config.yaml
dataset: "rendered dice on a table"
crop_scale_min: 1
horizontal_flip: true
widths: [128, 192, 288]
init: "orthogonal"
muon_scale: "spectral"
momentum: 0.85
warmup_steps: 1540
Rows from block 6 of a small multi-label image tagger, named by matrix and row number. Rows with one number belong to one channel. Each number is 50 + 12 x the weight over its row's rms, rounded and kept within 0 to 99. All counts start at 0.
Before each channel's rows are labels from the 100 images, of 14976, where the channel reaches its highest value: "peak on" is the class under the peak. Only what is clearly more common there than usual is listed. The data: rendered dice on a table.
# convs1: 3x3 conv, stride 2 (model.blocks.6.convs.1.weight, 72x72x3x3, each kernel summed), inputs 0-71
# convs2: expand pointwise conv (model.blocks.6.convs.2.weight, 288x72x1x1, transposed), outputs 0-71

peak on: die with one on top
convs1.6:39 35 44 47 48 50 52 50 58 55 59 30 69 64 52 45 46 36 40 43 61 40 31 56 58 54 58 39 56 76 38 58 51 38 50 58 68 35 39 61 29 46 61 33 40 57 53 32 49 71 29 55 39 61 57 54 59 52 31 44 46 43 59 43 29 44 52 69 75 71 39 70
convs2.6:65 66 69 27 59 74 45 40 43 53 69 52 49 63 61 57 48 55 49 49 45 61 52 45 54 39 47 76 39 48 36 61 60 58 45 51 59 44 52 59 53 63 57 46 60 60 48 47 59 26 57 50 47 63 52 56 45 59 46 45 46 20 46 53 47 65 37 66 62 62 45 54

peak on: die with four on top
convs1.10:50 47 73 50 46 67 63 51 49 34 62 51 44 69 61 32 59 60 41 40 68 62 69 37 64 47 48 36 53 58 55 52 55 76 36 57 42 49 40 52 24 58 47 37 39 42 50 41 47 52 64 55 44 46 51 37 66 54 44 87 47 38 45 39 47 52 51 54 76 74 59 61
convs2.10:48 39 53 26 62 70 56 60 60 49 44 33 64 40 23 46 44 27 46 35 45 47 44 63 60 71 34 86 44 49 62 44 55 45 35 76 56 46 52 68 55 39 46 60 55 63 70 53 55 51 48 50 53 47 38 39 38 58 56 58 62 64 42 30 67 39 40 41 50 41 41 57

peak on: die with three on top
convs1.8:42 42 64 34 42 40 40 56 49 65 37 41 59 52 41 68 46 59 53 46 69 26 54 66 54 52 49 65 36 35 26 45 50 61 60 44 57 44 34 33 50 46 49 46 65 51 55 56 28 26 33 63 42 36 56 56 51 39 21 52 52 56 37 49 26 58 47 62 28 58 32 44
convs2.8:56 54 36 86 59 36 64 53 67 43 47 58 61 35 57 48 38 46 27 17 54 44 58 52 45 46 18 48 46 54 46 42 48 38 60 77 35 58 79 48 29 68 50 57 54 38 39 59 57 79 61 55 01 65 51 47 72 45 48 54 50 43 42 51 27 51 65 42 53 40 61 49

peak on: die with five on top
convs1.37:35 50 55 53 80 35 46 41 52 43 39 52 52 43 42 55 60 54 47 30 35 62 68 73 40 41 49 43 44 61 36 33 49 68 36 55 55 40 60 41 66 44 44 67 76 59 57 52 36 26 54 54 33 49 55 48 35 50 58 60 47 68 42 51 54 74 65 60 40 69 70 42
convs2.37:43 49 49 51 42 41 74 36 47 67 46 53 40 58 56 70 43 58 66 68 57 51 37 50 52 42 41 30 46 63 40 43 74 57 50 77 49 63 47 41 63 64 53 54 53 45 64 68 54 61 53 56 51 51 32 51 59 57 62 52 66 61 61 55 71 13 41 58 67 48 41 57

peak on: die with four on top; die with five on top
convs1.65:68 50 65 51 58 60 42 56 71 59 29 48 68 39 39 41 50 65 63 40 38 48 29 35 42 64 53 58 54 80 39 32 51 51 29 48 50 20 40 43 48 58 37 59 60 45 43 46 44 30 58 57 45 46 39 76 66 55 41 69 49 63 39 50 50 48 45 61 39 55 58 39
convs2.65:41 52 41 49 56 47 60 62 60 84 46 58 65 52 47 48 57 42 42 32 35 61 61 47 54 39 58 57 73 51 52 39 60 42 62 49 49 41 50 48 58 48 44 49 43 50 41 50 45 43 55 61 54 56 41 43 32 51 54 55 38 58 27 67 40 64 62 34 32 49 54 59

peak on: die with three on top
convs1.9:55 43 54 54 35 73 53 57 53 46 41 33 74 62 51 52 47 55 53 43 47 54 51 46 43 40 38 65 52 73 30 41 62 57 62 29 57 42 54 57 61 44 75 43 63 36 49 39 52 14 24 46 45 42 62 55 48 59 27 64 39 63 46 33 31 56 43 63 56 60 44 55
convs2.9:41 52 59 83 49 67 54 60 47 55 51 48 57 55 64 49 53 51 55 33 62 63 40 53 36 26 44 24 49 48 56 53 55 57 87 41 51 38 47 52 74 52 50 50 40 45 45 69 57 82 57 43 60 59 46 63 76 50 48 57 51 35 44 42 15 59 40 48 37 52 35 59

peak on: die with one on top
convs1.62:47 40 47 34 56 28 33 32 61 39 66 49 60 46 49 40 43 37 51 51 54 37 45 57 51 50 88 46 35 34 52 63 56 39 35 50 28 37 59 35 39 45 67 65 63 60 44 56 47 54 68 49 45 56 34 30 71 56 62 64 48 57 38 38 45 51 33 46 64 66 52 37
convs2.62:49 48 42 54 42 34 49 42 47 43 51 62 45 68 42 40 53 49 56 65 74 42 85 50 63 52 42 48 50 60 45 41 54 50 55 43 39 62 42 42 52 76 41 48 46 55 40 29 19 71 49 57 29 50 38 71 40 65 57 50 51 44 42 36 57 47 62 40 37 44 61 55

peak on: die with one on top
convs1.32:30 25 51 39 58 36 54 29 63 41 54 47 53 48 41 38 36 50 55 30 51 34 67 48 53 40 40 45 34 45 41 52 51 63 58 53 39 52 58 39 64 35 59 47 69 52 51 53 50 21 42 63 33 34 54 30 30 37 43 50 49 70 45 55 26 71 47 62 48 34 65 48
convs2.32:46 55 31 70 50 89 61 41 32 46 71 34 45 57 47 60 32 55 54 20 80 50 48 57 73 51 57 48 49 35 41 58 65 72 54 38 55 50 37 33 72 43 56 35 53 62 74 43 68 77 46 37 26 37 40 50 61 42 47 53 44 53 49 53 47 43 36 52 60 36 74 53

peak on: die with one on top; die with five on top
convs1.11:55 49 52 43 73 54 46 71 53 36 32 53 65 42 44 65 41 40 59 60 37 35 65 73 39 47 37 56 50 44 46 47 43 70 46 31 37 39 60 37 49 47 48 45 42 57 58 59 46 43 90 60 48 44 55 45 44 46 40 36 49 49 41 54 50 89 36 45 46 70 60 46
convs2.11:50 63 37 48 51 30 39 42 64 70 54 31 26 70 55 61 52 59 42 35 65 60 33 31 43 39 45 37 44 46 61 54 72 42 59 53 50 53 53 30 50 74 52 61 57 43 61 46 49 34 47 47 35 33 56 35 41 42 68 42 75 63 37 29 60 29 37 56 71 44 50 51

peak on: die with three on top
convs1.58:24 54 32 46 79 34 59 48 43 47 47 40 34 40 40 44 53 41 51 47 55 51 69 32 67 42 41 34 33 17 42 59 58 64 63 50 36 59 48 59 36 57 43 39 53 48 53 38 56 50 71 50 33 45 68 37 32 37 47 45 63 38 34 50 55 63 52 47 56 45 69 64
convs2.58:58 30 56 36 47 70 53 68 42 44 64 48 60 56 56 65 51 32 65 53 58 75 63 47 48 51 59 64 47 38 77 52 51 41 57 66 61 44 59 73 59 51 53 49 38 46 50 40 53 67 40 47 63 45 54 52 47 50 52 45 58 65 38 68 43 67 66 69 67 59 54 44

peak on: die with five on top; die with six on top
convs1.59:69 62 36 33 56 76 60 45 55 59 55 53 69 53 54 45 55 53 64 35 48 49 42 50 33 70 35 48 35 60 40 48 53 42 55 58 65 40 79 50 66 42 33 35 44 51 59 61 70 41 54 46 48 24 51 78 60 59 66 40 53 48 56 46 37 74 53 45 36 62 54 52
convs2.59:67 59 52 27 37 36 33 23 53 73 63 68 36 39 67 37 38 54 52 42 27 71 34 63 55 47 59 53 49 30 51 45 58 41 56 48 65 55 54 63 36 48 46 45 49 57 49 35 26 52 57 47 38 89 49 41 39 51 63 43 53 48 40 62 57 25 76 62 52 47 53 54

peak on: die with five on top; die with six on top
convs1.50:55 64 49 36 35 41 54 57 44 20 48 70 40 46 40 37 51 76 59 55 41 63 53 59 43 61 41 55 63 60 53 37 46 42 41 52 52 50 57 50 60 42 38 62 53 47 53 47 68 97 32 35 53 38 40 56 36 56 74 46 47 72 65 50 64 51 58 41 51 52 42 52
convs2.50:47 46 53 35 56 83 56 50 47 55 42 38 45 52 57 48 54 48 62 90 47 38 51 57 51 59 62 44 55 65 47 52 71 60 49 52 34 53 56 04 46 66 50 58 28 65 39 00 51 29 51 43 49 49 54 64 48 46 58 46 51 34 55 57 57 57 32 45 35 45 56 53

peak on: die with five on top
convs1.18:43 47 56 25 43 58 44 66 60 46 49 57 38 46 56 41 46 72 50 72 50 50 59 29 52 62 54 16 40 42 54 40 55 57 40 55 61 49 39 43 64 57 41 71 52 45 40 55 38 53 21 54 71 58 46 17 49 52 53 72 51 57 52 44 51 46 65 41 66 53 28 39
convs2.18:65 44 60 47 64 59 57 68 26 51 17 42 67 44 48 65 57 39 48 53 58 52 51 49 44 62 63 36 64 75 58 64 50 32 45 61 60 73 73 27 66 41 66 65 67 39 31 42 57 55 40 46 51 36 63 59 27 47 51 48 44 59 59 53 48 46 48 54 48 52 33 56

peak on: die with five on top
convs1.27:32 45 47 35 38 19 48 49 55 46 32 19 25 39 45 28 45 67 40 32 47 59 79 40 61 45 49 64 30 45 52 51 61 53 60 41 50 41 49 51 32 58 29 53 48 39 35 61 40 47 43 56 53 49 71 47 44 51 49 38 37 52 64 44 55 31 55 52 62 54 40 55
convs2.27:48 58 67 49 77 74 68 62 63 51 51 66 62 65 60 55 46 48 47 70 25 45 59 41 46 55 59 53 48 61 59 56 55 39 57 57 50 44 71 43 54 50 48 57 51 43 45 51 67 48 64 43 61 57 49 55 43 48 50 48 59 63 47 60 52 64 51 77 40 51 64 60

peak on: die with five on top; die with four on top
convs1.17:49 42 41 44 26 27 59 53 48 61 41 35 60 45 34 72 59 50 44 27 45 52 72 31 78 45 74 43 32 43 53 42 53 72 52 63 42 64 27 45 41 45 49 73 48 46 57 51 40 60 40 61 45 69 49 40 49 32 45 52 53 45 50 54 59 27 40 54 48 51 58 54
convs2.17:37 55 48 60 30 56 40 44 54 53 61 53 52 54 47 53 37 58 69 51 48 40 62 59 51 42 49 21 35 34 36 56 56 46 44 33 33 37 41 46 53 59 49 28 67 63 64 51 46 47 32 51 43 45 54 38 33 40 69 53 69 45 38 27 44 60 56 40 63 50 75 50

peak on: die with six on top
convs1.14:52 52 47 43 40 40 68 47 76 40 39 63 55 52 49 62 40 49 65 37 43 48 34 83 46 55 60 69 38 51 52 40 64 37 52 39 40 46 47 47 69 41 64 49 38 47 52 46 62 40 49 41 45 27 51 37 63 54 28 52 30 62 25 43 45 50 55 33 20 35 43 50
convs2.14:60 37 41 49 51 26 43 53 42 53 36 40 68 50 41 56 88 59 39 77 64 35 75 44 62 49 92 41 64 41 51 55 43 37 50 46 56 68 49 29 51 48 35 57 42 50 33 45 51 54 47 56 75 44 32 66 61 56 42 45 45 58 42 42 59 41 34 53 62 41 50 57

peak on: die with six on top; die with three on top
convs1.23:48 42 51 56 55 53 46 44 42 33 50 39 40 53 32 43 44 85 32 54 32 27 43 22 55 54 47 49 47 61 43 41 43 35 41 57 50 45 60 51 52 37 40 56 48 57 40 65 64 55 31 20 39 42 48 53 47 41 41 49 53 39 47 47 29 64 61 57 52 66 83 34
convs2.23:71 32 51 44 75 67 37 47 57 69 26 44 51 55 52 73 58 41 55 46 37 47 49 41 44 46 56 41 61 72 63 52 89 54 67 63 41 54 56 40 75 48 44 66 46 41 72 64 47 43 39 71 54 50 63 66 42 47 63 48 40 52 52 35 57 35 54 57 70 49 57 47

peak on: die with four on top; die with one on top
convs1.2:33 55 47 41 63 47 47 45 47 68 41 42 49 53 44 53 52 39 56 46 44 58 28 48 46 51 51 51 46 45 45 54 52 09 59 46 59 25 85 58 52 55 54 35 58 59 56 62 60 49 52 33 41 30 47 75 21 48 69 38 48 58 43 52 42 56 53 51 60 75 62 46
convs2.2:58 52 56 42 56 63 23 41 55 49 62 47 51 54 52 44 50 59 43 54 57 73 52 52 61 51 49 53 38 46 38 68 37 58 35 47 49 59 65 57 61 47 40 52 46 58 44 49 44 58 38 39 60 77 52 52 64 58 45 57 59 46 52 48 43 54 64 50 61 55 41 47

peak on: die with five on top; die with four on top
convs1.36:47 52 59 37 50 66 65 63 40 68 48 59 51 56 64 69 76 53 42 56 64 65 55 63 57 72 50 65 43 36 40 40 67 61 50 43 52 56 56 42 63 48 64 70 43 60 66 64 62 44 61 50 65 61 45 38 78 58 50 62 78 50 63 62 49 47 72 57 38 60 50 57
convs2.36:39 51 47 63 67 38 33 39 45 50 36 61 42 54 52 38 40 72 55 41 32 41 25 45 55 67 38 65 53 48 56 56 41 32 52 54 46 56 58 30 63 37 44 47 62 45 23 50 37 44 53 37 57 41 54 53 37 37 45 54 62 40 54 59 44 45 51 67 74 42 78 46

peak on: die with four on top
convs1.67:64 47 39 46 34 69 42 43 62 32 43 63 61 44 48 45 43 42 41 37 30 73 36 53 46 70 66 67 35 68 52 40 62 38 49 52 56 66 43 49 51 43 68 76 46 38 53 67 48 52 35 36 63 36 36 49 67 61 50 73 50 53 58 53 35 72 50 50 39 41 52 34
convs2.67:36 70 43 33 36 44 75 65 50 46 48 56 50 71 44 54 68 43 43 60 40 58 64 45 50 61 63 39 41 44 62 51 39 46 68 33 38 40 56 36 31 85 56 46 44 35 38 38 64 45 56 60 46 45 49 45 58 48 55 67 48 63 33 61 53 36 54 49 54 45 65 59